A small contrastive image-text model, trained from scratch.
Model: 48-pixel images, encoder layers 12, text encoder norm rmsnorm.
Rows from block 9 of the image encoder of a small contrastive image-text model, named by matrix and row number. Rows with one number belong to one neuron. Each number is 128 + 24 x the weight over its row's rms, rounded and kept within 0 to 255. All counts start at 0.
After each neuron's rows are labels from the 100 images, of 14976, where the neuron reaches its highest value: "lies over" is the class under the peak. Only what is clearly more common there than usual is listed. The data: made-up road signs on poles. In brackets: how many of the 100.
# fc1: MLP up (encoder.blocks.9.mlp.fc1.weight, 480x160), inputs 0-79
# fc2: MLP down (encoder.blocks.9.mlp.fc2.weight, 160x480, transposed), outputs 0-79

fc1.333 [108 147 122  98 122 120 121 167 148 124 112 126  76 113 139 122 159 113 175 113 129 143 136 117  84 145 123 129 192 137 169 122 129 204  95 136 117 159 103 122 147  98 126 108 139 142  91 132 124 161 118  92 133 151 103 137  98 104 111 148 117 141 116 119 119 147 122 137  82 126 116 123 116 124 121 111  87 144  84 132]
fc2.333 [158 129 133 128 121 158 151 201 102 154 125 112 107 140 127 103 106 131 155 110 164 122  91 114  91 147 112 133 100 109 170 144 119 139 152  93 135 116 113 147 124 117 141  92 141 118 123 118 158  56 144 140 108 110 129 127 156 120 141 155 137 117 140 134  59 119 118 155  99 136 127 119 119 147 112 142  97 160  93 143]
lies over: rim (26)

fc1.447 [ 84 123 129 123 125 115 111 162 178 123 173 141 105  95 138  79 129 127 141 136 144 145 130 131  86 119  81 104 160 107 123 119  88 133  52 115 109 132  88 116 149 137 110 132 148 148 126 148 134 173  97 108 135 132 155 107  89 132 106 156 107 124 107 151 153 137 116 137 106 117  91 142 127 122 111 132  94 149 136 118]
fc2.447 [146  93 140 148 131 146 137 114 156 154 160 130 148 134 146 167 164 145 117 129 130 158 118 150 138 185 116 103  91 148 133  92 149 113 180 122 127 135 142 140 131 114 170 147 126 132 117 166 113 121 142 183 109 135 110 155 132 152 162 117 106 152 133 127 146  77  85  88 130 153 113 114 114 135 124 150 128 136  95 138]
lies over: face (64)

fc1.451 [ 89 192 157 135 118 124 118 171 170 139 150 136  87 121 130 101 156 117 126 102 128 144 114 119  96 136 105 169 120 125 144 112  94 114  90 107 121 185 128 129 147 125 101  95 131 138 133 131 125 145  97  99 101 151  82 146  77 145  95 166  86 131 130 144 119 193 121 132  99 103 104 121 104 109 128 126  99 144  94 120]
fc2.451 [158 139 124 126  91 152 144 143 101 112 125 134 136 100 147 171 141 127 138 132 124 113 155 126 143 147 116 137  92 154 124 131 137 103 167 138 129 112 126 205 122 119 177 152 101 120 133 157 128  81 111 168 137 102 163 142 139 145 131 120 115 134 124 126  67  45  96 141 154 102 129 102 121 185 159 144 156 143 140 133]
lies over: face (59)

fc1.403 [104 160  79 104 121 100 114 155 172 104 155 140 111 106 151 106 141 134 144 102 129 131  98 126 110 153 113 130 127 105 161 130  95 178  94 109 117 140 104  78 165 110 128 124 138 165 111 126 131 141 112 108 150 139  92 104  96 122 103 120 124 147 102 153 164 141 126 125 106 117 113 144 139 127 121 136 111 165 104  96]
fc2.403 [158  91 145 122 125 133 131 143 163 127 156  90 159 108 142 148 153 123 152 118 143 143  97 128 103 163 104 144 119 143 158 115 111 145 184 114 124 138 118 122 132  68 139 138 150 120 113 151 128 115 145 159  89 132  79  88 149 102 175 115 110 135 153 135 142 106  95 106 124 147 103 116 110 111 109 139 116 137 117 149]
lies over: rim (37)

fc1.358 [ 69  94 143 133 141 124 110 119 153  81 155 125 126 137 157 116 125 129 136 134 125 147 128 132 108 165  65 166 139 115 156 123 114 136  58 126 112 128 101 117 158 118  99  91 150 177  97 144 118 150 108  95 114 152 135 132 123 116  91 126  86 137  88 145 154 136 112 124 130 128  82 137 117 145 112 139 143 145 130  97]
fc2.358 [129  92 180 142 154  97 124 131 112 135 115 120 139 165 129 126 121 154 129 199 113 129 128 147 140 125 158 103 123 138  97 111 155 111 164 176 124 109 127 140 112 146 154 129 110 111 115 144 137  96 174 200 162  91 170 162 112 122 167 141 190 151 121 131 109 130 127 135 136 154 162 141 161 104 130 139 150 113 116 141]
lies over: rim (26)

fc1.469 [ 78 183 130 100 113 159 126 143 143 115 152 148 136 126 133  83 126  88 130 114 128 122 108 123 124 130  76 143 133 132 151 118 112 150  72 112 120 154 164  78 105 123  76 107 123 127 162 147 117 111  89  99 113 143 132 135 134 188  84 156  84 110 144 126 198 127 110 136 145 106  84 116 108 124 135 122 151 112 140 107]
fc2.469 [153 111 106 111 163 168 127  85 134 125 121 135 172 148 128 135  95 124 133 163 101 116 125 129 110 111 155 135  87 141  81 161 122 101 143 149 133 118 118 106 118 138 126 181 127 128 134 122 167 162 156 176 189  90 155 118 102 133 145  97 168 135 121 138 121 117 146 139 163  92 155 161 154 122 159 134 198  90 147 140]
lies over: rim (29)

fc1.19 [ 95 128  73 111  90 166 143 151 152 119 115 137  76  66 104  97 141  93 170 149 121 124 135  97 100 121  93 119 144 147 133 132 124 169  87 112 128 138 125 117 127 131  97 125 160 102 135 125 120 165  71 111 118 144 142 104 122 126 106 185 108 108 119 116 137 119 113 129 138 136 100 120 115 161 132 104 140  88 110  97]
fc2.19 [162 110  68  99 105 147 137 104 145 114 133 127 141 102 133 123 153 126 155 109 122 139 133 162 142 144 170  97 131 172 127 122 156 101 165 151 151 137 146 136 136 141 115 142 101 134 140 130 163 131 145 127 134 122 120  97 119 150 143  75 154 149 120 126 153  98 135 165 158 136 156 150 128 171  77 132 165  93 132 134]
lies over: rim (26)

fc1.71 [103 145 104 108 128 131 112 125 122 115 113 111 125 127 106  59  96 116 121  92 127 106 130 100 115 139 110 147 131 115 133 114 107 138 113 117  99 123 108 124 128 124  95 119 112 119 116 110  98 127 116 103 126 107 118 124 216 113 113 124 121 107 111 104 130 140  95 120 107 107 107  99 110 113 103 104 114 124 120 105]
fc2.71 [ 49 116 101 146 124 138 140 151 162 135 158 148 128 141 153 216 125 145 134 132 141 141 131 138 138 135 138 119 135 147 114 136 136 125  77 135  71 137 138 135 127 120 146 139 130 148 136 147  27 142 140 147 129 154 139 129 123 127 144 132 133 143 136 147 120 101 146  33 136 132 134 149 139 131 138 120 129 150 128 153]
lies over: backdrop (99)

fc1.305 [ 85  99 140 140 133 103  91 132 152  90 154 157 116 146 147  95 135 135 145  98 160 158 136 131 106 170  85 152 125 108 152 111 128 136  72 130 113 121  96 126 150 101 122  92 125 170  91 138 136 118 112  69 111 148 121 110 118 105  94 140  99 146  93 155 115 161 128 137 109 136 106 111 127 143 133 127 124 149 117 121]
fc2.305 [142 110 196 130 162 121 121 124 132 132 122 118 167 165 131 130 127 174 127 157  96 108 130 135 136  87 172  84 155 136  77  97 138 120 165 135 121 108 132 157 114 127 158 105 143  93 129 127 138 147 181 160 146  97 129 125 114 110 174 124 183 146 114 133  94 121 133 129 145 180 149 118 143 157  96 130 155  98  97 130]
lies over: rim (26)

fc1.244 [ 86 155 100 115 120 103 120 143 150 109 150 130  79  80 146  94 136 142 111 124 134 144 120 139  76 150 109 115 174 123 138 133  77 104  69 114 119 160  81 101 144 129 121 118 138 141 111 145 135 172 111 110 134 154 116 121  94  99 113 155 128 154 102 152 202 124 143 163 108 110 115 135 126 145 118 131 130 122  94  84]
fc2.244 [159  98 130 125 128 132 120  86 118 104 149 109 179 138 138 166 133 122 100 127 144 146 105 147 144 169 122 146 116 111 119 149 114 124 168 114 145 115 141 100 118 114 149 161 134 124  90 156 116 123 138 169 107 151  64 147 163 151 165 114 121 144 115 122  91  89  95 130 144 147 124 108 124 149 109 170 139 149  88 142]
lies over: symbol (42)

fc1.474 [107 152 111 125 121 120  98 144 163 104 119 100 125  99 146 111 145 101 158  81 157 132 113 127 104 173 135 137 148  78 162 125 104 180 109 105 107 123 106  91 127 120 102 127 141 129 129 119 132 126 120 103 117 129 103  88 111 106 112 141 120 160 104 140 152 125 150 144 115  87 136  68 134 100  99 125 110 146 118 132]
fc2.474 [152 100 171 128 133 120 145 159 157 124 171 139  92 136 136 137 157 123 160 103 153 148 110 131  82 149 118 150 158 135 139 101 106 153 164 125 122 141 106  95 134  78 139 132 115 137 124 137 121 140 134 122 106 143  79 144 137  87 137 115 115 142 103 139 144 140 108 122 102 145 122 140 104 162 117 143 114 164  79 104]
lies over: rim (28)

fc1.292 [ 85 170 124 121 115  88 117 145 137 112 172 138 111 104 139  89 138 134 139 123 137 151 109 134 112 150 102 125 143 104 152 123  93 111  72 115  96 147  73 122 160 135 121 124 124 154 103 134 119 130 114 116 113 149 136 104  88  98 100 172 111 147  96 147 180 118 132 147 117 115 103 125 117 111 130 123 124 137 152 116]
fc2.292 [138 110 112 135 109 140 118 161 135 129 152 110 166 124 153 160 161 146 121 120 135 158 101 145 148 154 131 137  71 135 135 126 145 112 160 111 137 109 134 126 134 103 144 185 136 120 106 169 125  72 130 169  98 152 105 137 142 146 172 110 142 143 132 129 112  90  96 116 143 150 124  98 108 139 117 148 141 182 101 137]
lies over: symbol (25)

fc1.234 [ 91 152 112 129 137  96  93 170 175 119 161 136 126 110 124  86 131 113 152 134 125 132 107 129 128 173  84 125 143 114 150 118 126 136  76 121 112 128 106  88 138 143  95 121 158 165 123 143 120 112  99 108 124 148 118 105  66 143 106 165 101 135 114 147 155 105 119 138 127 131 100 124 120 128 120 132 116 103 143 102]
fc2.234 [143 124 125 115 126 155 133 151 151 143 159 131 180 123 150 160 160 134 118 145 120 153 112 149 126 167 121  90  86 146 123 143 142 112 172 117 129 102 138 147 141 125 159 174 146 126 122 153 101  98 143 183 119 130 137 123 117 147 166 143 128 148 115 132 129  71  85  64 126 163 126  95 118 154 133 146 127 154 112 142]
lies over: face (64)

fc1.338 [ 75 185 137 112 115 118 120 139 170 126 147 113 107 111 130 106 165 106 160 136 105 145 115 124 103 137  94 127 143 104 148 160 122 187  75 106  92 138 102 123 145 161  92 126 155 136 118 150 108 124 111 118 136 149 124 123 136 132 100 153 112 146 122 149 171 136 113 126  94 137  94 165 140 120 110 129 108 121 115 107]
fc2.338 [156 103 126 139 114 174 152 126 150 184 126 130 138 134 170 177 133 123 146 104  83 131 133 129 127 118 148  77 128 121 112 139 105 137 169 119 123  92 152 158 125 122 107  78 129 106 119 143 148 105 134 151 114 131 104 116 133 137 139  96 153 146 150 171  98 104 135 152 110 158 158  59 158 124 144 142 105  96 131 132]
lies over: face (94)

fc1.361 [ 98 146  98 110 113 137 108 130 117 115 116 112 120 128 110  59  98 110 126 101 129  97 120  96 112 132 112 151 131 116 132 114 106 131 107 113  96 114 109 125 124 129  96 111 107 123 119 105  83 128 112 109 129 109 125 130 211 113  99 125 119 106 112 105 129 134  92 117 110 111 107  93 116 109 102  96 110 123 119 111]
fc2.361 [ 60 121 106 144 128 143 144 137 160 138 161 138 135 133 151 227 123 147 126 134 131 146 136 149 142 143 138 116 123 155 119 134 136 127  83 139  83 139 142 141 129 120 146 135 126 151 132 148  26 141 148 148 130 149 128 129 125 129 148 135 140 146 142 157 117  95 144  35 137 132 132 147 138 144 132 129 137 153 129 139]
lies over: backdrop (98)

fc1.391 [101 145 142 133 129 109 126 163 164 124 137 151  83  98 123  80 141 132 147 111 156 140 102 120  82 161  97 123 127 122 139 124  89 112  87 104 111 134  77 115 157 119 132 128 132 153 122 142 122 126 102 107 130 126 110 123 101  96 113 145 115 103 104 118 147 147 113 134 108 114 100 119 102 138 156 122  95 117 108 143]
fc2.391 [157 108 136 134 108 151 142 119 153 105 154 108 172 133 147 181 154 129 130 129 113 146 122 134 138 143 111 143  65 145 152 113 162 130 160 108 108 123 145 156 126 107 147 168 140 102 120 156 117 102 146 181 102 109 111 151 151 143 167 110 126 140 105 122 131  90  76 110 123 123 113  89 110 129 112 148 134 144 114 140]
lies over: rim (27)

fc1.395 [ 98  62 142 121 150  86 114 143 119 143 147 141 131 143 115 116 118 158 149 108 126 152 150 131 112 141 114 144 189  94 136 135 123 149 101 138  88 185 122 145 159 115 146 122 131 158  88 131 133 182 127  95 121 165 114  99 123 121 106 146 120 139 140 143 109 204 130 110 101 170 128 109 113 138 135 129  90 115 125 142]
fc2.395 [110 136 123 112 136 107 117 131 132 150 104 153 140 134 136  92  81 170 128 132 135 120 124 133 153 107 163 105  80 119 154 151 151 121 119 146 118 133 132 145 137 147 166 154 160 113 162 123 125  73 153 139 145 108 137 118 118 118 151 147 162 128 126 136 116 138 155 140 105 158 149 135 159 125 154 124  97  74 130 161]
lies over: rim (33)

fc1.429 [ 95 116 130 126 120  95 108 206 164 138 157 105 110 117  99  83 137 103 154 101 112 141 117 122  95 146  88 138 121 119 105 135  89 129  79 110 114 126 108 125 154 133 112 115 149 175 122 128 125 133  88 114  83 150 128 126  92 136  93 163  93 136 134 151 124 146 128 132 118  97  96 138 124 107  99 128 110 148 131  85]
fc2.429 [147 115 137 127 150 138 136 120 134 156 145  55 166 124 152 198 145 130 145 132 107 138 110 119 128 159  97 140  72 121 145 129 157 119 170 120 116 143 143 153 117 106 145 158  96 116 126 161 128  96 135 156 101 124 120 132 147 140 150 116 106 137 133 112 133  68  89 119 120 162 106 100 115 110  82 142 107 123 108 120]
lies over: rim (27)

fc1.42 [108 140  96 111 124 132 107 129 117 114 106 111 121 127 102  62  97 111 125  95 127 107 126  97 113 135 116 148 132 115 127 110 107 140 116 118  98 111 114 124 129 122 101 117 106 122 119 107  88 131 115 109 124 107 118 125 213 116 110 115 126 101 110 100 126 137  88 120 102 108 111 100 115 115 102  99 107 123 114 112]
fc2.42 [ 50 122 109 143 128 141 147 145 168 135 161 137 128 134 157 213 132 145 129 134 135 144 134 140 135 141 137 117 127 147 123 130 138 137  73 140  72 144 138 132 128 120 142 133 130 153 131 148  19 138 146 142 132 154 130 127 121 120 146 134 135 143 135 157 120 101 149  31 131 136 129 146 145 137 125 117 132 158 122 136]
lies over: backdrop (99)

fc1.279 [ 93 186 107 106 116 129 132 126 138 126 139 146  85 109 164  97 123 122 102 123 154 140 128 135  79 164  91 129 161 105 166 100  76 110  74 114 122 154  95 108 143 118 108 104 120 149 107 150 132 141 104 109 136 137 132 122 137 111  89 129 108 172 107 150 161 135 134 132  89 121 109 112 115 134 118 125 107 126  84  98]
fc2.279 [161 122 161 131 132 148 136 120 140 143 161 145 135 143 113 197 143 132 126 119 149 119 118 113 117 129 111 111  53  88 125 158 102 136 154 120 151 145 156  95 121 100 179 165  99 138  98 135 145 109 126 132 118 125  88 136 167 137 140 118 137 112 164 127 105  68 111 129 115 146 108 127  96 132 133 139  74 143  93 152]
lies over: symbol (27)

fc1.431 [103 123 115 106 139 123 119 140 176 114 139 116 122  86 145 101 131 140 143  85 139 141 112 123 110 169 128 125 162  83 180 149 108 156 110 105 104 114 102  98 147 134 121 123 138 130 115 122 118 118 111  98 116 136 114  95 108 112 110 120 122 158 103 148 167 111 126 136 105 114 125  79 138 116 116 121 128 154 104 119]
fc2.431 [150 112 166 125 143 159 130 160 138 121 160 120 110 133 152 103 175 112 150  76 137 153 115 130 111 129 135 197 137 125 147  80 119 147 152  97 132 138 106 102 125  95  93  75 144 124 119 154 142 123 141 135 102 132 101 141 134  87 139  97 144 150  88 126 156 111 112 130 154 136 126  89 142 153  99 130 174 162  96  89]
lies over: rim (29)

fc1.180 [ 99 111 123 115 124 114 106 178 193 110 161 142  98 103 128  97 145 112 143 124 141 139 115 124  85 142  92 130 117 115 129 122  88 108  95 101 124 164  97 119 137 131 112 129 134 138 113 137 119 131  84 105 114 149 128 116  92 111 110 155 101 131 106 139 150 159 124 137 122 107 101 127 111 123 133 133 111 113 117 122]
fc2.180 [166 115 140 148  92 140 147 113 140 145 150 108 151 111 154 183 141 137 117 108 123 136 120 129 138 169 107 147  81 152 163 123 171 141 169 101 135 153 156 159 124  89 172 161 116 142  98 160 123 117 136 158 135 113 112 134 133 160 143 118 129 145 130 119 152  73  97 127 133 138 120 126 111 145 106 137 165 130  74 136]
lies over: face (60); symbol (25)

fc1.251 [ 66 165 131 127 101 119 130 153 145 119 164 172  89  93 176 108 144 131 121 148 140 158 109 134 112 116  73 161 135 114 162 135  70 122  54 117 108 143  67 118 140 133 117 112 139 136 128 153 132 143  93 108 143 145 145 108  91  99 105 155  96 145  95 154 164 138 124 135 117  98  91 142 128 138 145 127 129 148 139 139]
fc2.251 [132  97 135 136 141 133 126 140 145 164 155 135 158 140 115 163 180 169 115 168 125 141 115 120 171 163 144  82  81 131 111 132 151  96 150 172 119 118 136 115 137 104 168 192 109 154 116 156 115  94 121 166 179  91 117 126 141 150 137 126 153 124 138 117 115  50  91 108 173 128 127 135 125 128 145 131 152 129 116 151]
lies over: face (49)

fc1.56 [ 90 139 119 132 131 131 141 139 158 119 135  94  82 113 128  94 135 111 131 114 118 133 139 122  73 134 106 132 188 131 151  80  84 106  80 122  98 135  82  98 156 115  93  99 145 152 111 137 124 155 120  91 126 156 124 138 139 112  99 150 123 131 112 126 141 151 121 129  85  93 109 133 112 134  93 115  94 144  86  99]
fc2.56 [111  76 166 151  91 158 117 100 145 140 142 137 137 155 126 173 137 119 126 149  97 141 176 145 108 129 146 123 106  97 102 155 133 162 135 121 137 134 153 113 124 128 124 177 121 134 138 150 112 124 160 177 132 133  73 144 154 151 160  84 165 142 130 126 120  90 112 118 120 143 135 134 110  99 151 146 104 119  98  93]
lies over: rim (32)

fc1.61 [ 69 166 125 116 111 123 123 164 140 110 175 156 107  95 156  92 141 113 133 148 147 150 118 134 111 128  70 169 144 116 137 138  93 122  54 109 115 126  79 109 138 141 104 122 151 141 138 154 123 146  87 101 135 150 154 110  84 123 100 166  93 141  90 150 153 134 119 144 133  92  85 140 123 133 132 129 134 148 147 127]
fc2.61 [127  97 153 119 144 131 129 114 131 152 135 144 169 155 122 173 149 156 114 171 117 142 136 135 152 169 149  82  60 125 101 149 162  89 146 177 117  80 126 128 128 130 178 190 127 148 110 152 111  88 152 180 168 103 139 119 123 128 136 125 149 145 145 118  95  68 100 107 157 154 137 147 153 133 145 145 124 128 130 173]
lies over: face (58); rim (28)

fc1.416 [ 89 108 125 113 120  97 135 192 153 135 166 124 109  99 120  98 148 107 152 135 128 132 108 131 107 127  74 116 136  98 106 128  82 148  63 109 105 142 111 116 158 133 101 122 148 145 131 149 135 148  96 136 123 149 144  91 113 146 115 142 116 130 126 153 162 145 132 134 115 103  97 167 123 102  93 147 107 162 119  94]
fc2.416 [154  92 150 140 136 139 123 132 152 139 158  94 153 156 133 189 146 128 145 123 109 145 119 121 131 164 109 131  77 130 151  94 147 117 180 133 114 149 156 140 120  70 167 161 128 138 117 157 125 100 137 150  94 114 108 144 134 135 159 117 112 135 140 125 126  75  89 106 105 151 107 119 111 116  88 136  89 125 120 122]
lies over: rim (28)

fc1.170 [ 82 143 125 117 131 105 116 158 163 109 149 133 106  98 135  99 122 123 144 127 151 132 100 117 111 164  96  96 105 110 145 153  85 157  65 107 101 162  82  97 138 155 136 156 133 172 106 131 118 108 108 112 136 130 128 100  84 104 103 145 119 141 105 131 168 132 116 124 119 124 102 134 118 111 136 127 123 142 128 122]
fc2.170 [167  95 139  99  96 154 141 164 150 140 138  89 175 124 124 160 166 129 127 115 145 154 136 143 123 155 131 132 105 137 145 114 131 122 186  83 140 120 155 118 140 115 145 160 122 124 109 152 123 114 145 155  79 114 126 118 143 155 160 114 129 136 118 118 104  99  93 109 142 125 129  70 126 161 114 149 138 142 140 133]
lies over: rim (27)

fc1.318 [ 86 133 124 128 150 113 101 134 152  87 153 143 105 139 136  89 148 112 154  83 142 153 134 121 105 165  88 135 113 122 173 115 133 144  69 144 129 128 105 138 147 116 110 104 133 160  93 142 126 119  99  53  89 149  98 108 120 123  94 153  98 139  96 146 146 138 122 136 109 140  98 100 129 145 123 119 125 128 103 108]
fc2.318 [138 136 181 117 156 126 118 145 135 126 128 120 141 166 152 136 114 179 133 148  87 107 124 129 103  83 157 102 154 143  74  77 144 128 162 156 115 110 122 143 120 134 149  89 169  76 125 135 141 129 176 168 152 115 156 143 132 107 164 103 167 151 115 147 122 145 127 125 148 153 154 119 163 153  99 126 148 117 111 126]
lies over: rim (28)

fc1.421 [ 98 120 120 123 138 116  96 138 178 109 141 116 134 110 143 106 128 112 160 101 152 142 112 137 103 156 121 128 158  84 165 121  92 160 102 104 105 117  93  82 142 135 102 109 146 132 128 132 136 129 119 112 106 142 104  91 117 106  97 136 117 166 101 148 149 120 140 147 115 101 132  71 135 103 116 125 118 142 126 125]
fc2.421 [148  93 150 108 115 141 152 156 151 110 169 124 107 116 153 136 156 134 149  89 147 150 120 135 121 146 125 173 139 139 151 121 125 139 153 107 120 117 113  93 138  65 151 112 120 162 113 153 107 143 125 140  99 165  80 136 146  94 137 124 122 152 105 138 124 123 112 116 110 151 115 106 117 151 110 141 116 155  64 113]
lies over: rim (27)

fc1.423 [101 106 140 115 145 135 101 170 161 133 140 103 116 110 110  97 155  89 163 102 118 147 107 109  83 140 108 144 113  77 116 144  96 168 101  85 101 166 131 127 151 105  98 132 171 113 146 129 116 136 110 121  97 130 106 112  89 141 115 156 118 120 146 131 159 182 123 134  95 111 109 115 108  86 112 123  87 153 132 130]
fc2.423 [164 130 136 125  84 106 111 140 113 108 122 111 123 113 140 203 126 114 138 106  94 133 142 135 122 130 111 153  81 154 134 119  97 130 166 122 129 135 115 176 111 107 131 143 108 138 138 148 170 131 127 143  96 116  93 159 154 117 130 118 100 145 119 116 102  99  78 153 109  75 117 124 127 108  97 141  99  97 116  80]
lies over: rim (30)

fc1.442 [ 91 220 108 102 109 121 113 143 116 118 152 136 105 112 154 121 144 133 133 113 134 134 110 128 117 139 114 148 135 123 188 151  97 155  86 123 113 123 102 108 168 114 125 154 149 180 126 134 121 131 114  98 127 162 109 131  94 104 104 156 107 155 115 151 136 165 130 144 109 103 119 125 112 120 139 114  86 139 121 115]
fc2.442 [158 100 100 138 125 136 122 172 141 132 115 124 139 155 125 123 137 134 104 111 152 140 103 121  92 192 125 166 121 106 153 135 128 113 170 103 145 140 118 124 119 107 136 164  81 180 106 129 142 109 122 125 101 119  86 119 194 130 145 119 128 138 137 108  72 119 107 121 111 120 128  98 127 129 129 148 129 161  93 132]
lies over: symbol (33)

fc1.357 [101 141  97 114 126 136 104 126 117 115 102 102 125 126  98  74  95 112 127  97 126 108 130  99 116 140 115 145 133 111 127 112 102 135 113 124  99 112 111 121 129 123  96 115 117 122 120 108  92 131 112 102 121 107 115 124 215 117 113 113 123 102 113  98 126 143  92 124 107 109 109 101 112 110  99  96 106 116 111 115]
fc2.357 [ 51 121 108 140 122 138 142 146 167 130 163 138 125 134 156 218 130 138 141 131 134 145 126 136 135 134 135 115 134 143 127 131 137 140  78 132  69 141 135 133 116 118 146 138 125 155 130 134  18 137 143 136 126 154 131 132 118 122 147 138 127 139 134 153 115 100 151  26 132 128 126 149 143 134 129 120 130 160 130 136]
lies over: backdrop (99)

fc1.148 [ 64 199 111 121 108 131 131 147 136 130 167 147  99 115 167 109 151 142  96 143 141 144 129 131 109 114  92 134 154 125 155 125  90 108  57 131 102 146  81 124 132 112 120 122 127 156 136 156 131 147 111  97 146 156 138 118  91 105 100 157 115 159 111 162 166 120 135 132 129  97 111 158 127 152 131 124 132 168 127 115]
fc2.148 [150  84 125 123 152 131 107 143 122 139 141 123 176 161 127 162 157 133 113 167 134 137 108 123 166 181 127  97  93 122  93 139 146  98 160 166 154 102 129 117 135 109 153 178 122 138 103 154 123 101 118 181 140 125 104 150 163 152 142 128 133 150 126 116  72  62  78 115 142 139 117 128 114 111 139 153 132 137 117 143]
lies over: face (57)